{"tokenizer": "char", "vocab_size": 55, "arch": "tc_resnet", "norm": "batchnorm", "kernel_size": 11, "residual_init": "none", "momentum": 0.95}
Rows from block 13 of a small CTC audio transcriber, named by matrix and row number. Rows with one number belong to one channel. Each number is 200 + 30 x the weight over its row's rms, rounded and kept within 0 to 999. All counts start at 0.
After each channel's rows are labels from the 100 clips, of 14976, where the channel reaches its highest value: "top examples" is what is common among them; "peak on" is the class under the peak. Only what is clearly more common there than usual is listed. The data: babble in 24 made-up languages, each with its own sounds, syllables and stress or tones, from a formant synthesiser.
# convs0: first width-11 conv (model.blocks.13.convs.0.weight, 208x144x11, each kernel summed), inputs 0-71
# convs1: second width-11 conv (model.blocks.13.convs.1.weight, 208x208x11, transposed, each kernel summed), outputs 0-69

convs0.130,252,161,232,184,167,180,179,187,203,190,183,198,156,224,160,139,196,233,148,157,180,186,211,209,197,199,200,225,214,148,197,265,196,163,155,213,214,204,186,177,226,237,174,171,199,259,243,208,164,215,215,236,233,260,199,151,186,193,173,179,245,181,185,204,169,220,217,180,193,130,231,227
convs1.130,190,210,237,200,192,203,231,225,183,183,167,214,201,147,212,204,262,213,219,183,205,203,195,221,133,268,199,244,192,151,195,171,199,196,151,195,168,208,143,222,222,207,199,191,177,185,175,224,216,167,224,193,146,191,207,206,247,222,143,163,145,176,182,243,142,211,173,174,219,192
top examples: clipping
peak on: silence

convs0.2,204,234,209,240,222,184,197,182,213,250,241,197,164,212,182,188,219,167,214,226,186,189,179,191,202,215,243,210,200,140,177,175,208,168,223,190,172,142,216,202,161,169,157,182,192,223,198,225,197,245,187,219,164,194,203,177,162,210,225,194,202,214,170,181,162,181,266,176,163,179,232,212
convs1.2,228,220,180,125,225,242,173,247,195,210,209,201,205,213,219,251,184,219,226,185,169,172,226,238,237,158,151,182,225,224,188,198,142,154,162,215,175,228,220,211,175,164,197,200,153,256,249,163,205,186,190,202,168,266,219,203,225,157,175,160,181,197,218,209,161,227,258,255,191,195
top examples: clipping
peak on: silence

convs0.120,169,182,238,191,226,198,212,211,239,175,225,205,169,180,153,210,162,219,186,192,192,232,234,228,181,183,222,207,231,220,215,210,178,219,218,206,232,213,217,217,201,187,225,205,166,184,241,168,247,196,243,183,236,212,188,157,206,232,188,216,184,203,229,256,200,221,95,254,191,207,207,216
convs1.120,243,140,258,197,190,168,214,161,149,179,221,182,216,196,195,138,256,198,181,184,171,216,222,186,203,201,174,238,197,174,178,159,210,180,212,208,230,187,166,172,195,151,189,198,195,203,200,199,207,211,203,156,150,223,191,149,235,215,217,234,210,132,216,233,203,142,195,246,161,233
top examples: clipping
peak on: silence

convs0.193,199,182,165,205,190,209,200,215,209,235,224,216,183,231,150,162,204,155,251,201,262,208,209,199,215,201,191,223,217,221,204,245,155,251,141,227,194,203,163,172,216,197,127,251,178,179,179,181,190,159,194,235,198,162,169,219,153,210,196,206,227,174,201,160,197,165,240,205,236,223,233,212
convs1.193,234,221,205,161,197,210,214,186,123,183,173,222,152,238,159,212,180,237,227,210,233,203,171,164,186,202,231,242,211,225,219,244,253,234,174,231,139,154,182,190,163,227,209,236,212,194,189,213,189,169,206,232,161,111,232,190,225,226,231,227,208,178,201,180,183,159,232,212,203,187
top examples: /ə/; /ɔ̃/; /æ/
peak on: /ə/

convs0.59,237,185,193,198,209,169,231,192,238,179,179,215,231,194,204,204,148,188,182,218,183,174,241,213,171,257,219,199,175,145,178,202,179,199,241,193,229,251,207,215,228,142,230,220,166,223,163,184,190,172,253,182,201,198,195,205,169,193,165,172,199,202,175,167,194,204,168,207,161,152,163,189
convs1.59,155,205,188,192,231,185,239,161,194,208,210,231,203,195,189,198,185,218,207,229,208,203,210,177,192,205,198,256,194,198,239,209,233,152,219,212,195,237,193,177,244,240,181,194,179,222,227,250,220,158,174,217,183,233,150,224,173,226,262,230,132,152,181,165,220,261,230,205,240,210
top examples: clipping
peak on: silence

convs0.3,212,206,214,225,176,230,214,234,221,204,201,120,180,222,214,163,201,159,192,203,187,219,179,246,212,199,157,188,221,239,246,200,211,210,167,185,175,171,217,228,217,184,134,181,208,184,219,146,204,194,174,183,213,245,202,185,142,188,293,198,193,133,158,191,197,251,186,191,182,195,209,189
convs1.3,235,212,168,208,241,141,202,216,177,201,183,229,192,181,220,233,203,215,221,149,187,238,250,170,171,148,153,187,194,207,225,198,149,187,229,159,222,261,242,198,204,201,217,175,222,147,190,215,165,188,235,236,233,163,209,204,259,228,246,168,218,226,257,164,164,186,207,138,195,202
top examples: clipping
peak on: silence

convs0.147,237,233,209,183,193,174,179,195,238,158,195,225,155,188,140,160,211,210,204,182,202,170,227,230,250,234,244,193,184,234,176,201,183,181,159,225,183,202,174,164,201,120,208,234,237,191,193,187,234,196,205,176,203,206,196,188,204,195,180,203,172,172,119,226,187,188,220,169,235,161,188,219
convs1.147,229,221,202,187,244,164,211,228,266,204,165,215,167,207,206,211,174,236,218,249,235,212,224,228,198,200,247,241,183,231,210,234,172,215,197,145,197,212,223,184,113,222,214,207,207,186,168,219,182,178,246,207,193,147,237,204,278,176,173,188,160,179,209,194,202,276,238,271,155,233
top examples: /ɹ/; /e/; /aɪ/; /s/
peak on: /ɹ/

convs0.55,224,243,213,167,220,186,193,197,187,190,159,214,218,130,231,156,165,202,179,178,220,186,198,143,150,168,298,185,229,238,181,148,226,229,158,230,223,162,198,229,169,192,153,158,175,202,187,170,193,200,193,210,226,199,225,278,191,188,164,173,192,158,241,181,208,194,209,200,221,206,269,196
convs1.55,269,154,182,229,162,163,173,157,178,130,201,226,186,216,209,206,269,176,187,217,219,188,200,198,161,258,130,176,203,192,146,221,142,200,139,226,211,176,180,142,217,199,215,188,173,180,196,171,212,209,209,211,226,226,213,195,235,204,234,175,188,263,186,205,206,181,194,170,207,201
top examples: /ɹ/; /z/; /ǃ/; /j/
peak on: /ɹ/